From a checkpoint of a small CTC audio transcriber.
Model: 1.7M parameters, waveform 16khz input, arch gmlp, layers 8, width 192.
Training: cautious_adamw at rate 0.0017, batches of 128.
Data: 26041 training examples, 31.5 epochs.
Rows from block 2 of a small CTC audio transcriber, named by matrix and row number. Rows with one number belong to one neuron. Each number is 500 + 25 x the weight over its row's rms, rounded and kept within 0 to 999. All counts start at 0. Numbers have three digits each. After the name is the row's rms in percent of the matrix's.
After each neuron's rows are labels from the 100 clips, of 14976, where the neuron reaches its largest size: "responds to" is what is common among them. Only what is clearly more common there than usual is listed. The data: short made-up English sentences, spoken by a formant synthesiser in many voices. In brackets: how many of the 100.
# u: gMLP up (value half) (model.blocks.2.mixer.u.weight, 256x192), inputs 96-191
# v: gMLP up (gate half) (model.blocks.2.mixer.v.weight, 256x192), inputs 96-191
# out: gMLP down (model.blocks.2.mixer.out.weight, 192x256, transposed), outputs 96-191

u.82 094:503507483495521490525536518478492523470525446504507495514484511525532481539506468513525500505486494518526511476511506567483468444503466467515509533485470531504508497495535512489493474514481455486504533493494509495469515482531422464470501498518539551507517418485503472469490510524517522499
v.82 090:467492473450504482487469499443530526511517492535496490464520507503475509524551489500522531465506503511473479515485516517475500490484485443502520512516453527527513449519500500491505492511496481510446569502496467521509472512525511520445479511449518517481553492472486484482507518519492483521
out.82 094:527516474453507524468504514483529553503509495525479460475510492467491491476481451472478494488475453492478481498497498503509510529511518511527534450514490547498482470450501522478482509476503464518495546493503531491483488508514499499467502488476496507508493479487503474460510495468456479478
responds to: /d/ (82); /ɔ/ (63); /oʊ/ (61); number of words: 6 (32)

u.237 108:520506473499488458483522476526489473552516542508480516485554504492513475455484510476463482542505464439499515508491531488498490499477503477469532479474520516511502515485492500504487476513484443492502526468436462487451478504471528539528515482549556459507450522482510510493482505473439512458
v.237 091:470506519526476463458534490502473466482516509487485504489499509514466516475485529482473547525486503505482503471466492521473451466482445484517463508489523489492497505533468484475482460480454479463521485521528501472511518468569516479495546521486472463486494520514497494504539504512491525485
out.237 118:491480518508496550465505489505479533473485502478511513498472548518509520501539442479542442511468520523477482497503485507501506477501487534501503559490478489483496496531528531502512522456481521534516467486531483490564547516508489527527481517521471543505526474491503501546522487485529516544
responds to: /h/ (81); /ʃ/ (52); number of words: 7 (34); "she" (30)

u.164 080:492522518506514515497508493483540490491474492472528539478506501455491463534506476462516503491515454466462485490518562530460541474509525527504491523451483482458517493500508483478515523532519471496521482446497502520507525502467495441490508447541493465497499454453501493507509493497507489454
v.164 092:487486456485488451466489492477521530451521483478508485460507514523486501506510490482527520475489561544459463503501488546534476478458494506533502490515511484504498505468515531508488507522495507482459511504496469532526468534500440483448445483477493488503521456475478471530480550478514503505
out.164 088:441501479530492474477459462506517526487532516473506517449489527503511502451555527510524497482481545502466461520501507537524453517486504506502502522494522495496476497505481545551528493480517481480496503485468500512495497533481462502488503518518529521505514473511439503507477510516477496529
responds to: /i/ (85); /oʊ/ (61); "slowly" (43)

u.71 107:471547486457521501516506470489528494470479478504491492452545518488523497509486503482513508503464470484466454519504531500507494498492450513530501516496499481499457488506497502536493506529506501476471485445486535470524484530478516529529491522515474524525504492479489488478519498531470491451
v.71 118:503505490512471459485462481453500486497535503476512477473477533496491530486530501479515500509484516522469490526463504483508483464466480477483497525488494479487471514506526522524501504489497483480525504525508470492499461544564428509504500512463514485502500456463448505500516508514483497510
out.71 105:478542479537472466470528464509522488483517500494459501541521502507467507522508527505507518499520560481477475520510479489528460525515491500496472474482516486475520487499468502539525499496510486479536562491477516504518493425496477467502510481508489481476472474509492523523504482537481472528
responds to: pink noise (32); white noise (29)

u.242 095:519479507503507468526449505521511473539480534533463462525507497507487496477528489493483489508502494511519543481484497515543520492494533467458492504522557458504472537506547492506523526486514485520484504556520500479467495528546503510508523530512509531516510497488530516504499482532508508521
v.242 076:542513482492491498504533480497500474497520552494500522494530482470491507488490497530521529549488483453538506446500496544484500506499488477506500521508511525521532490488475511489512500499521485487526478485458477482509476467481486495526535472582542458503474525473531480496520465527491492526
out.242 095:496497492468459486544510486466496502504550542476498491520451578505543496514501468476549493464510513528522484517477555489454491485485508502523471506527465533480507516462479488504531468518510466469525476462513469485514451524480489522457521484505491479515477466492465438512547486503510481488
responds to: /ɔ/ (78); /m/ (70); "warm" (33); "small" (25)

u.152 089:484512526512506469530508513497484487510470471546509489488485513488485526539490487522523465465461498513490501477488492507496503421505483513510511466483460518512538479510519499515521497492521476459542500481536551482479530521501439487500485564516497535517559448471495493517472522522505483554
v.152 079:456494493543430536486452508545540495474517455494534505490522477478521523506528484531495529522526520536515488474526544472515488505470520465463486434482473495478492484483477495514520488490536461522500542477509515509497498512507528520503480512496535518449470500486517516462486511477550470508
out.152 086:525513518535505503504521515528505488493551484500530500493477542505520503484510482494472497503506538543522532512522529510484537502497505465489485478524503485470460508482500504467475533467504461522515507496508520491496494510432516494506534470551532516470443501490524493498485493486507525464
responds to: /ɔ/ (47); "road" (26)

u.243 087:525498506457497533467505473516531542487517477472493544528532466506451470470496521533529532498516495465522480491502482461438511531458472517494469514554487517528509566497480491480526482492516497543483508494485431510504471490487529501484541465481527465439485509496498526488507475518509518506
v.243 081:497486502505549496499480519505459480503509474502459486523426513514446446478470471474480480521469529474501471501434531519512527492501534512477482428474538453511494508477494452494483493491472510476535452487482514493488518477481537451499481523522476459520463500520520480530462501440500502472
out.243 088:493515453502491510488486539522482464501513516509488470505523514504526518452498486494498510484460499499521497500493505509512484476543476480494484489525502548505485521506517511442491478488476482514483484515511491503500510463506499530540492528473518508500518493488475535494464494502460483519
responds to: /i/ (82); /ʃ/ (45)

u.145 097:529492504490468523471511500475489532511478529513506494529464488478480497439520539524513481527515489516514452466501534498480529514503479546498483510549486524532480521486489501500486533592507495538475492473513540504520477499458493508503506493489473513489507504493503465514473500510505468512
v.145 077:504509507529461540506547477535499518491476509491476510485542526400520518490538521440535502507522499465489485500498481536513508473479499524515471509499512501454460453540510501507478499538482515472506522478466511495502502504434507500489523506530492458530486553514503491493506491509487515489
out.145 091:509499510528499503461505497548509524501490451481465522523481490461518489506514501523494516526512476494462539514531496452488481488500526464496543528484539481541464506505471494529493572489510478534506505536518490536508535491466513525496497534516525513446472469519508479515517445436506519452
responds to: /h/ (96); /u/ (62); "who" (60); "holds" (26)

u.89 113:528511426477473529475472461442520510481507526483485521502469473505464529484507522500507503480512501503516487484531527473523518497483463514535453496506509511478476519518471464539505513536497484517449510475493542505531456481505492494455521454490479493451519518494490492468485476520529483490
v.89 077:514490524496495490525507495529509446503465549508525487508532466442486473491496487545503521495483451487479530505490477538503546477526493518528506545487550487518519471522506485495489491521493500504513472502437493511512504485476499532491575467492518432502464507485488513449502466485512495468
out.89 108:464513497496496505478484471482503495548473492486474498496500516472495489528522504480487512500522508501511497489498505462485463481449503511508508515485521519569498513555529515519523567511509512494478506506534504500524491510439484491494517513487455464525518452557453519502475503465518517482
responds to: /h/ (100); /u/ (83); "who" (82); sentence kind: question (82)

u.21 100:510495483492521490475482531487498470476492488477456510497486433481475475514525529488489473534512491518468499470511505541516464465505512495516488506501504460459487504549500476492511490498483497502546465522494481513444513500498473476477487472526490451505509510476486494507523484490464507482
v.21 083:471490488504519520471546558462476527498518487506522521467492506467486496522460507518491509482471497481513511518514495539494510503511458524449542472501524514496524510421473451499467461500476512507480489511493452501516506510496524477541522486516505509470462508544494460524485485518482519463
out.21 115:490459522508492496527502500526512570451509538473524483502508526485531510505479471524518472508522529514510465521493497514500521537515525528491481498484522547490485524480532497517540496492484490503519534460470476498518494506495492534502479490492516528469459473499512493459528516438522514470
responds to: /l/ (97); /v/ (93); /dʒ/ (90); "village" (84)

u.159 096:498477520484544520504515511493506503499488478540525489507545511509504494531496478522488468435483514465544512494513485471466480462510437492471508506495515488481531505464498504532521503484506517484493538452544501484508455467513500490499538494532478517516521473501512499496477512543545456507
v.159 100:519485497535479508418506451460493501529510535482494516524493533487508482469478507524460535511472475477541504520469519484519467503512441490463488509467491475482518487495478477494484509517533479505490512460494458516489482515515468526460505436548516499490474513523522496538509476534501492495
out.159 091:511489510476456509503528509552500438508512526542465505517477482475470522502491512479481507507486484527487483512492474521498492505523509488494452495511492533498442432512500478511468471489496474548537488528446515502551522487511502488513482542511495505508516510489490529516535458467504534480
responds to: /d/ (81); reverberation (60); /oʊ/ (59); /aʊ/ (50)

u.76 093:508503500516510498502525527471484453520502505503485491505516446492520482456507478498481524501538508484533540515517487506518430468517511507534462484492505523497512475525556490485462469464476492503485518481489487487486496454506497477487492495474510519503520509482541461479521483503473489491
v.76 127:492499523473498485507466486478508499499486498509516496492511496509510486488516508496520480496493491501499465536496505459463506486437528498467494502511484480539502488494518495521494526494533521492446473510557445477562480521559489525500451506439503497481534536458500446492500502518534490545
out.76 099:492517491472514487496537488492508493465514445503500480457580456480517536489508511466516485513518489486491483481453449479489534512498541501522496491521488516491472487449512513511480443528499516515493512564492491533524519467475509548517503491510511494496520556491471564497470502490483520522
responds to: /æ/ (75)

u.122 091:529504507485484515446478465480522546499512524489519532540505471536507454493506496558531515535535543507519484498544475495506539519506531504502494515532498526486498551502472502537484514493513514560482524491493511516546446467472511491462545495452470535498463524485492491501508506536541535527
v.122 090:539498498528526517474493525476473452501476525525501519522466492472478540486501497509502610492485479476525490449493502518498495507479502542561464477506505491507485507518460491510509497499484522479515454497527496521499546471504514452463497498509473448507527535475509510498510554473499499510
out.122 092:511496462526485561493530506510473530512522453513544507527508496521515521520503515436506456469496460520516485483503503470500486515487522452492539495515498494466497534462525497478509474488491506482475518509545461531493510481501492513472499560474479508539532518544504512448529467505511512487
responds to: "please" (100); /p/ (100); sentence kind: request (100); "me" (52)

u.154 110:509524466515480517491459492488466504508474496502492523488505513455495496482495500447524502551493477533518455451513546491537490511516523497491480490511509474454459523457499485492499504513523502498445487535532526443469464496509474480500500471500495507489486479505539505509499527509524505505
v.154 080:521502512493457509496522502519504426478515471516520521506488467470500462495495517515515513526529463537485491449491485509547503499442543497511455517523525540502509489473481473513480507478506495495487475534525536481510507508441493453518534514522489508530499539486490497481478498483497516502
out.154 103:493529492465517488527497487522534564513461494501511504566484435481495512503487513507497516484466521530513516505517481512516533580493490471502455516542533502506475499523506547487473463490525501499503469498496526519510496530486494505514506496456496496474474505524499490494487477480516496538
responds to: /æ/ (100); /θ/ (92); /p/ (90); "path" (89)

u.193 095:453537479490513513465512489480543506494493459445480530479510502482517454528483473459517509536456478511485502505512490564517490469493488474502516500526469511507498453496549496494467466500460465492509525480481482485477536498488473528457564546485538529516506475475486509486497512480489497522
v.193 126:506520507488497467480480500469500502474464510495474459480501489486491462503518479499536509531456470463474462508489498474478526452482517449492506543520496507484439512509503491477516536530517508490455513517516498494534454515533461473492454518467487500494524509475469493486551507520505501511
out.193 112:514558495468429511492517459491498449499520462505480475496530481506547501499493507513495490543509509479488516533497461497505467562537504473522514506447472548504448500477500528487471468502544476489456538516502534491488470487460487520485528495514509498542491499516473481468479480504475521515
responds to: /ɔ/ (47)

u.23 100:479486493495513506541519523495487469501493509526547449496495501518541495539495476517485469501500499492509507508491474539485520470501494502514525480477475532533554480482506498531546529496484538447522472496530503493514535464499484500502498532511515539509536491471481466493515517507532493512
v.23 074:439492504484483517514495487497514494483539491470553502457493521502497497491509504541470545474524474488502496508519503500459465507525479464469509436471491460489500474525481511530523511526522497486507496498450486516490474502559497492476506496489507480499464492527447549466491478532516476489
out.23 098:467476530505517504495495484476510484436545516433571499478450544498507469490519513557488498473506505493475518518476495526486506497490488481467504464494500467492559478494503512523481477549540509471496491457436449501488459519482506494495515481483546470510482518510473479521480510513495478499
responds to: /æ/ (73); /ʌ/ (34); /tʃ/ (33)

u.139 108:515458504480510536504480468475542532487526526447536518513514493533493511489525478480533458509480496464466501520519496499450541484485514496548543528539534523516517511538512523542517502472524488538502504492499457543529466503489529522483497522478500485523503497462455493519519501509540520494
v.139 101:476501452514470496497497510505520485476507500482495488437500479517493501511489501505471534506505479543503484493490468519510474521486475489525420498424520479484476517492494484510492494523459528457477481547485523493524505503532523468483505468502466522460515498525516484496511470477527530499
out.139 088:512551539490519456526493515526475479496532508529530507511525530512572465542498492532519512491530527527526496541499483521531500522502538513503491470485457521513500494459499506499498484450492546566513516467478523497507539487532501514536523496521464529487465537506531517511524494515494492496
responds to: /h/ (100); "who" (95); /u/ (95); sentence kind: question (95)

u.244 101:495523512508500468485490502483559513464469505456505508500481481465499471517487511503527472501506460512461513478546509494508543481503475455511492533482536475510489489481484512531495507533487509495518533484473509515465460494482448533442517488493499475524471498500456578464489501501480504489
v.244 105:459506524508518459483501495528534473496471460478475481494515505483439447519543488496506521457472473483473499498474518514469498458487530478494523498501475480512507493504515464523522488514493492482504528494497466488482518513533489497481467533473505465508506461509484524484498478486431521455
out.244 100:501495487505455512491497509502502503543506514504519513461469529520535468434479446463488461463530496447555529536481481477442522510516483531455504493545462527514485548500514470501485506486472491473523489497523444510544501493506513509538481529517524539512527512494527466442504495465539522484
responds to: /h/ (78); "behind" (26)

u.12 103:493492495538455472518519515487531504505467523536492448530547517502472488471452492491470515467505500450570518517518502511449468504511488501511518473494480527535493506514492498476487507517471507471514542446470442515527520466542513495474462513509497499500537527487531512508543497457496504498
v.12 088:528505522502558454506529506512477483534478456509516520535496459504494481466493523474481502458470505507558528485452526457487498497506506485484506473503458497501438487474473471515535468484523470529503513502536522484474451465503497497479489508541531521519501485520501491487487489500500558513
out.12 102:531509530481504470489481508512465528488465504483493499478479479523512478451459502510483484476489494482518496465477516509533548448533481507502482502550470485523476477499524560473516492520522431534522477461486551509474533487514479486454469517518480483571507473476486471501480520480504520507
responds to: /i/ (93); /ɛ/ (90); /v/ (84); "heavy" (49)

u.6 089:470488511533485492522501521541507473482489565454484468474511476483520478458472486527466501513530461553495499532478511474506499493505547493475519505484488472484512489523467481501465519498475523485502512548482533504482500467501511492472474529450480488471501550524472555470482503460461505474
v.6 092:494503518535488470478478488471501524498508526482510481477498502523500488504502478510526461492478498500485473537461486533468448432508469528496544517486478467553540480488529520531537501486526510479527525507525455509515474519528445543489489495467473443521513456464451483497539485514486475503
out.6 092:439501521519511514535536516447498508535504537532494505529492541481468501456458488518484513480527531471543517496507528505464551556476510534502506493498502510520504505489511464513510483517498468528477482465506493515520461514472492513514520436544539532535479508505545476527500494495514498499
responds to: /ɔ/ (57); white noise (28)

u.131 100:476520489495503471517529497513495453510434485499534500480518491521485500486457519510478538467442502513479511515490511529484484472489486471499491487473474517479431468486515495576479477489461446487504475503496516458460521558476483519519531521483501501513513489510478546504479477455487492477
v.131 126:450496522511524455485485534479531484512483509513529495493510492509521479507515491526498472520464472484496456540513470456454546511432532518496506518491484500471480475461511471501473499468535497501445503526524472483504541519519469537502449513433525506489548497488496484513501467502513514506
out.131 096:483500458503544509450495513529465495507509507511515524506500557511464491503490472487482532511507509509522438500511497491514549492522511510501424546555506482474524544533511524471488462476510498472551500524478486474504513516533527488541459509529503493481508508474538500509490501507488508509
responds to: /h/ (100); sentence kind: statement (100); /ɪ/ (94); /z/ (89)

u.204 110:509550508495509489496481482535470486522511527519458513484474518475516486464514496500487472492487458517525488505470529464528522514516527499440489487514522463497512499497515516457528532542523458501496503543538512466497470511523506517525537495515522482503492508503488515436489514515469537524
v.204 074:483489471472494519514494462541482435527497516528515486514519446501502494484500469537492534482533493516496491492531501470474471522521493459467485450532487515536483478483478481548459502462537500460520501507492526465480509454466544499498519557472506513479510515479493466434477434477505470527
out.204 105:497475511469457521485449510497543498481513516476514532488489486531509528516481520501494496451495489523523513534452513469462513541536518526510481474499493505549486502486488470518483522482495514491465492450493485511517487468442500514497541472465523463499515446490515464492524531502504513484
responds to: /æ/ (95); /b/ (72); "black" (40)

u.234 081:520477486490507528472481489512515548498526505471537544514457502494510506478528495494486493476533558499480473489486481506497496517539509521531481498500536488509530519525468563519533498507511539526514502514466512530493464539488528469474506489486448471529471481533462467529454484515529531525
v.234 085:508506461565507524478511491525531444491526495517507537492521504530490537518481506482464571463485512454534512470490484469499500535497466462538474485459520494480504464527463511493508513459515470525451499502478500495508490483494509473451524501513516468529515542514500528504515518487509500476
out.234 077:536515476508462532496527504507469497508531486528528491546510521540493509495493491487516513466523487512508529506513489535505479509490489473476510473487494503496507520496501502480497485470462515513492527510484453514505542469498493512513505495507484515513506538517498527455519452493488520473
responds to: /i/ (99); /p/ (72); sentence kind: request (67); "please" (65)

u.165 106:544491475474498461492472479485551496484472533476506478468495492484507465473482494499513493500488501474476517468449507496497507523439479503484487458478520496496512483473493484476503508571498462520470480430449498516497508511470521473446509446563513489519485491461494515511479539497488436490
v.165 098:522522477522502458540527515522521516544464504532441528494529532517484477523504492452469506438505472498506516478504511512506467462485494503502478503488455510476496524530500503501509492529494518447498509482525521453505457511499501544486497514509472480490524488478504507476551514496473512507
out.165 098:484512522509497492454497492500487506505505464506482500482505489498527505518516521485503497477536490557516520543488452510501478454518478504519529560510480518503529523538514516552504508431537521514530558537545484477516499482505448556534498518496456513497552489476469533467506468506521543530
responds to: /i/ (91); "please" (31); "bring" (28); "me" (28)

u.253 096:464518486479556472504534553505491497471480485471531448502503481536537530521496494545475466473448509489489511519508479493472530498525523480505533474496510510521498430480497496489530498503465475478496492518494515514513509476500480469501503538504523510500502439498475471482517474544499506515
v.253 081:495524493488494501531505496479503475498523509546550482493498508467482538524497513539492520492537477479524516505558496465454496530510462489497468487510483501523543496505481493507522492520537482479487501505519493513523441462543508522530536510501508500488488517503511464510526452542524461487
out.253 096:503506467540537493537534497482515484494538498534484485497535500483474540498502468539507488491518503462505520538471478430495521511517454510541493488496493562532509465526507519513479484513544510474507521513527486479561442485510470491509548498470460507481493513508520449542524473512551496481
responds to: /l/ (86); /æ/ (78)

u.218 105:477493519532528458549540509505527485464469475495543447484485474520526487544477468511504491471469517499513509501498468527480500478493480456506545486453493522506529442485488490534513513508446476468517522503542521509510549474511471483472501512507494513460499493477457481500490498506508479489
v.218 080:494490470437518522492488499514486501505489520512487492472504542415508515490525514495519497520525484514459450507491544526486472478488481504489483485498483489504485504514485490506526479501476496496470507496466497491514525461490488507511502489503530520483493509487492490479443534492486471495
out.218 103:520487472476533537483501550514478503480506509525484532517506514462512542499520505530468505508516522521509461482496556538508513508496498533480491460494535470484457543489492508475536464507480517496503454484508475486481525464494499466484464506495517512513491519545540468508472553472492517457
responds to: pink noise (28)

u.239 107:499532468479472469517516522500497494493479575505511463466498483482523530518492478501494521469528508540534509531563466479483454507530500535520435504472466481473506506518487478539527512548471499478497502492504501499523505495543483450487469481476478532493546496498513478477539508511539502511
v.239 095:527493452530451527470452474475473535514490534487508502534507486506472529481526497542469480496481486463530522542492501454529499502502493518467468502457508467488513536496471443518469480480512505511528508494458485506497489496509512469486510472520495512480512503500517465522496478497472522476
out.239 106:528520493441511538505506485498458463480514503511489503485503484453522515474531461532530507510473486473483429491425521459499518462508477517514489499547453523537490497489515508490463506529508521498526442488468490480532511509438529517514488517490503516533481506550492422494491507503468494482
responds to: /h/ (91); /u/ (60); sentence kind: question (60); "who" (59)

u.255 104:510510527462543482510500483423492471521504493490505527488496497518536472520494481521467500494448500508526482486500485486516550454512528508524505519507500484499507462462502524542518489463494530496522508491543495503483483519531472502491534501478501532529498492459474541549528503531512523537
v.255 114:538512455506499535491472520482505472539504518513429492516539529507470511501520533459517531440501527487533516506470530475548462492462480521461457490515511511467494544549474457515518511522496463448443481472510496462511488489519517466524503486529478477477515517513509501437501514461520469445
out.255 097:505456493516445507470526513510471471512504499528503456549503543486472494456507517471513502487464528525513523499524519513479497531482492511475444492522536509506492493519496486483494506507509476518487482533471524511506494465489553483550504528557533511485503509509530459476518479473487491456
responds to: /u/ (88); /j/ (64); "usual" (62); /ʒ/ (62)

u.60 119:518489541472499492504467495451470516526498477543491506502508522464483490501537494500487520492490492528532503523517522485497479508544475471459440516521504470497477490492534452471512498528527492518506482498532489483507474528529473515517499493514504531511471461463544505507545501547501462516
v.60 089:495483479496470538495498468539528476498514499526480505516517485470496484530501489535510534527538500454487416489496480497539496487456464491460512519478524462533498470475471502501504490478528509469502476474471499488512480496471516497499524500503511455508468528460481517484477476497509492492
out.60 106:490487449489525515517534474513503498466507515515533474528463494484465471517537519502533469499539514475491469512449523474515484468502478509464502463474544468509519552492458475506545517451515490546519471511500508472481484483471504541460540488483491516504496524468466445543500533542469529514
responds to: /u/ (100); /k/ (96); "school" (95); /s/ (95)

u.186 108:540565498512490465426477507496475482498529508502465523446501486485497490459490534498501490516456429499488464500516495493543510499520500516521527508495518470451497525480481489497500507551511462518489495513522515464468456540539471490514500482528476509528493478497480531487526550502476489514
v.186 082:496497512450471491490505431465515501489483524474509511547450484502546468527497489489492498473503524472525548476498515526518494489514521476512516500511472489498519464514486489477514494523500414493535488456476492504501528472522495507486534465559506514528495454452479522499493493491531523510
out.186 108:477533518499490516496469436485527499488507442475520521525504480453498504476503489474521500487495515489506506513489493518513517490522494475568444550482474522500490437543479526497505447533467491480496532496481518530512503500516472508478501493507483480531509468502442554491456490497520506506
responds to: /ɔ/ (47); /g/ (37); "again" (26)

u.248 088:499502508570512486516527490476521500507515473462520463486527517520496482529514507502483527502503494455464525541493494481504511493505497462492512533459497483500511506526477509535518503489501465492514493471504511517495531489477505493516504464518486532504510529484485530507504488457514501488
v.248 084:520473451501428530523463469492535513498510514468460495538521527525480488526557471465496489468534501520471492475525515487478501523495498520493497503509527497532523514504504499485490540505497548464471496486464450505540535497504504469482484422494453512474477498504482483527492483501492518518
out.248 088:507515459464508531518475514477529505533533519505463511522500516476476474491494517455514456452511457508516508492472499486507515534483515484528501475539519501541504513532492499503499495480522485486464444483459479522531515542527492451513485475512523470483507511508522464484525542479508478482
responds to: /u/ (97); /ə/ (83); /j/ (73); "usual" (70)

u.223 100:460527504542480495481456539559504519477516452501494531468483473463534530501526520489498475487519520548493466467513450485493485514538482472478467490520508433473505483529508541476533509530518497513511515511524532512476470563519531495524487536468498480506452447520506466482485478516505520538
v.223 077:526493481525512517495507492482473442517445499533495529495490528485485528464480506499458545475457486471517475440488554510515519511486526538507472446488539515501488525501498516507474483442472503487480466477460488461520516508482533444481532507532491487496494520506485485550499508506530500548
out.223 102:520488534481513515472546506496474503494509496520525521531538524513535514510476493449515477557508479513519482486494506483468526513547509491502527481495532496510488493466490467465507535520456511479493523514464465523528519526488488522471512522506499504506538548485514548474520517507496515485
responds to: "please" (100); /p/ (100); sentence kind: request (100); "me" (54)

u.56 087:512479464469553491534497516432512495502504507530506485508461492498508484533522482503531454478481507491492538489495512497475517508522577510530495475468499537488548516514486501511526546485516493450546439501496538522494485484522507468506489518520519509523534428487470454527520511508538514531
v.56 082:508487457494486524491487476547521447527469476561456496516515515507463483500492526507478539510515465493501450478516518477517524524470526497432477509472486488514507514483467466494510528502507532484498455528481490480522513467493526483469510473524494487475501536515508539461434487452509493498
out.56 080:536462480500485498423505499524495426517485509527490507486489530508477442492483528483511524487526531507497470526472504509500471494501532487483493480448512495555467558498455450512484513514468509497464488525471516461491550498487490525518483490516483488506541511516503518475475487466476486535
responds to: /i/ (91); "tree" (38)

u.38 108:488531480539488504522493490495524441498486521509505429511536498503521511529491540476500535527530515471497516525491484475543482469473503478509493506452510480531511518505494467543491489502485484487474520509502504474483487499528518481512499504501477535485539511516504493464488494451497472526
v.38 091:544497476506472471503488509479450498487521508465490465520525466520492497508533489495535531487498511516447527492463466538489449457489479470520531509518521524517468506491536535522506451500515499463505515532500511478508480530550457496504485506468500458493514427473478479505534540511479510504
out.38 113:529500538470452541511540491535513514461511476498497547493502506471511494505467506500493555457524476522498492443478514485477517549525485471486503486511499509545472497477491481532509503489514488492489495526498559544516518504477504505483518486482524504521445532527508469442533520503485540504
responds to: /u/ (62); /tʃ/ (41); "every" (32)

u.46 106:555535491543504459503505509495513476512515477527501538498461477534481521518482535475465525502526508563519504503499467491538483541506508466506492500472487452490478498520457545468496482529522480484517486553535519479471504471531503472474525480530543499511471514512518545485516473511518522522
v.46 076:459484517492424507532535495520461486510481484536509504486529498425502522526503496488479533476536523514504502488501537477489529483496552455464450502485477518453502486496526457483514537467489471490516472475482465502545503469499526489545521508496523532494495523467540519502535516482518525482
out.46 106:461462470465491510487504530483515469507477517517496504511542504465515528499545514497466559538514479504495505507493465460529489482539461487505502506543495502514501505525519485503523528438478496492494498475486514496501565518473552531537480506464524518507456525472518495534508503496486476498
responds to: /i/ (100); sentence kind: statement (100); /ʃ/ (79); "she" (77)

u.130 103:471482488496530527479523535501502508521500508506466557524563449484506453536478488492506532500502502473520512433512516490523521498475535499509518544480508511465528524462466477491483480477489510518457520504520496500500469495470547466469500490491473524464483540517528483518533497482524504478
v.130 091:458504512526474507515486493457535474513501509530515519476544506475538484504490498471477473489505468469536505494486497495512464455520493449509517475511472520475512443481515522473505494493524446477500559485518514492462504498513454501513494496529536503494489476491549516477555489505510463522
out.130 105:513481535480481502540546526494498472572510491540474447496522563481498529502465470503449500485488512452537533530531487513453506543553497496494474482538526506491497500486508489440507506489486488495512467496502525486507486502530516474559518494482521486489494525482537484485495499472470487493
responds to: /ɔ/ (79); /m/ (71); "warm" (26); "small" (26)

u.114 110:517483516527490494491516510489438463504472507514471485512492495516469507512516511474501501494492464536507521525526522480503461499475525522525496511502511471489459538483547461507491496464491536507517515535539453508502517454503477476535485530449486516514552514520484530495522515495527537492
v.114 076:488491509530496482519488502487458489544480536499491455482541478504439505499535499477495536494431526479475505535469523475513503483515486556491481492481524469492451539460506446498489476469487503484502460488480521447505493487489524471550455511478519525521505477488494476501440470503467496476
out.114 107:548532501499504493499480511488552537497499507500509504490490474526469491440489493511510513492465474445497522514516511495494514505502469499523505499485479530529502524531471520500521497528542465535462527463491498495486460527490522522488508446534520486466477518473501515473483500484457480505
responds to: /ɔ/ (54); "that" (38)

u.97 089:518458529510559506494486481510484531477478526441516531515483499500505459480480460482532466543502529438505494498506491547483509465506524441541528510502533481486544507503549505501547494443519491532506548469479520513490496472526514528516513481504486501484498479476517492520505506529508500492
v.97 087:555519511490476535459491479486460456451489474497533501514519444508485493496498526515500497516526480523494483458533494520505483486485445544521479525516530482530476507470503509523506506470485511496487513512503495482515500503480459453472515483497443491504534552491500470481512488514526486515
out.97 090:498481499461470438488478473492523543480481486487503490539478495466508512504556504446537525522500523520463513503541502502488474530466481493465496531476507479491488505539498499508493522489498491524502441500512489526512492579475582485493461500505542500497466518511504525519474489489516469529
responds to: /æ/ (100); /p/ (85); /θ/ (80); "path" (78)

u.182 097:493484545543537482528530530486503461504469480502530432520507511519521516505499468526466525490441499496530499541457477497476468480489490538506494451454495507516491451492464478503513481478461514482522479480533488494528549477543492476483443545499517521485504493474516512530532495511505468477
v.182 079:491492499497498499514469493501539478515519462557498511471528492505531523505520468483512519418540486462478496527520499494514455487485515459513480485496471517493539473529475511473502514497514514473477561539485527478524452501499539455480523526478499545498518496531508518472506493522510493536
out.182 092:479503497448489515492471485479505496467495496504487502462503524488505521487491535485533487476506516445491490514478487501484527487503521454529461477517477531522541479491526485484503529455540469464481507510488509486512472513441523500509515504523498527483524483476501474458497513499478514525
responds to: /æ/ (65); sentence kind: request (36); "please" (35)

u.134 090:481524491472476500493473481461512471500492475498485519546496515499490461482477541501479493496483491523521463491478530473496531527485520471474461481493487477530508519490473502499479515508518458489478466519509528482476524532502496512500485447513494517495521525466465532500441504455506528517
v.134 120:484497503540477470511527516498534489488472481501526471480510510507499524496501501532482503472502523516479502512501503504478490459485470493497532493469483523475501478546490479518501496518417503487541504494459511490500517469512461490485477506511483494492484477478503518513499544471468477454
out.134 096:513498471566522512492490507530520501519489455501529491461493527483492510508519505486498478537505507475518509529546481490456476450530481513469504472503504514438517525510543476476524474484495505530533559522527498526490540467539482503551507543504507501484480469467521489464547471509550525510
responds to: pink noise (27)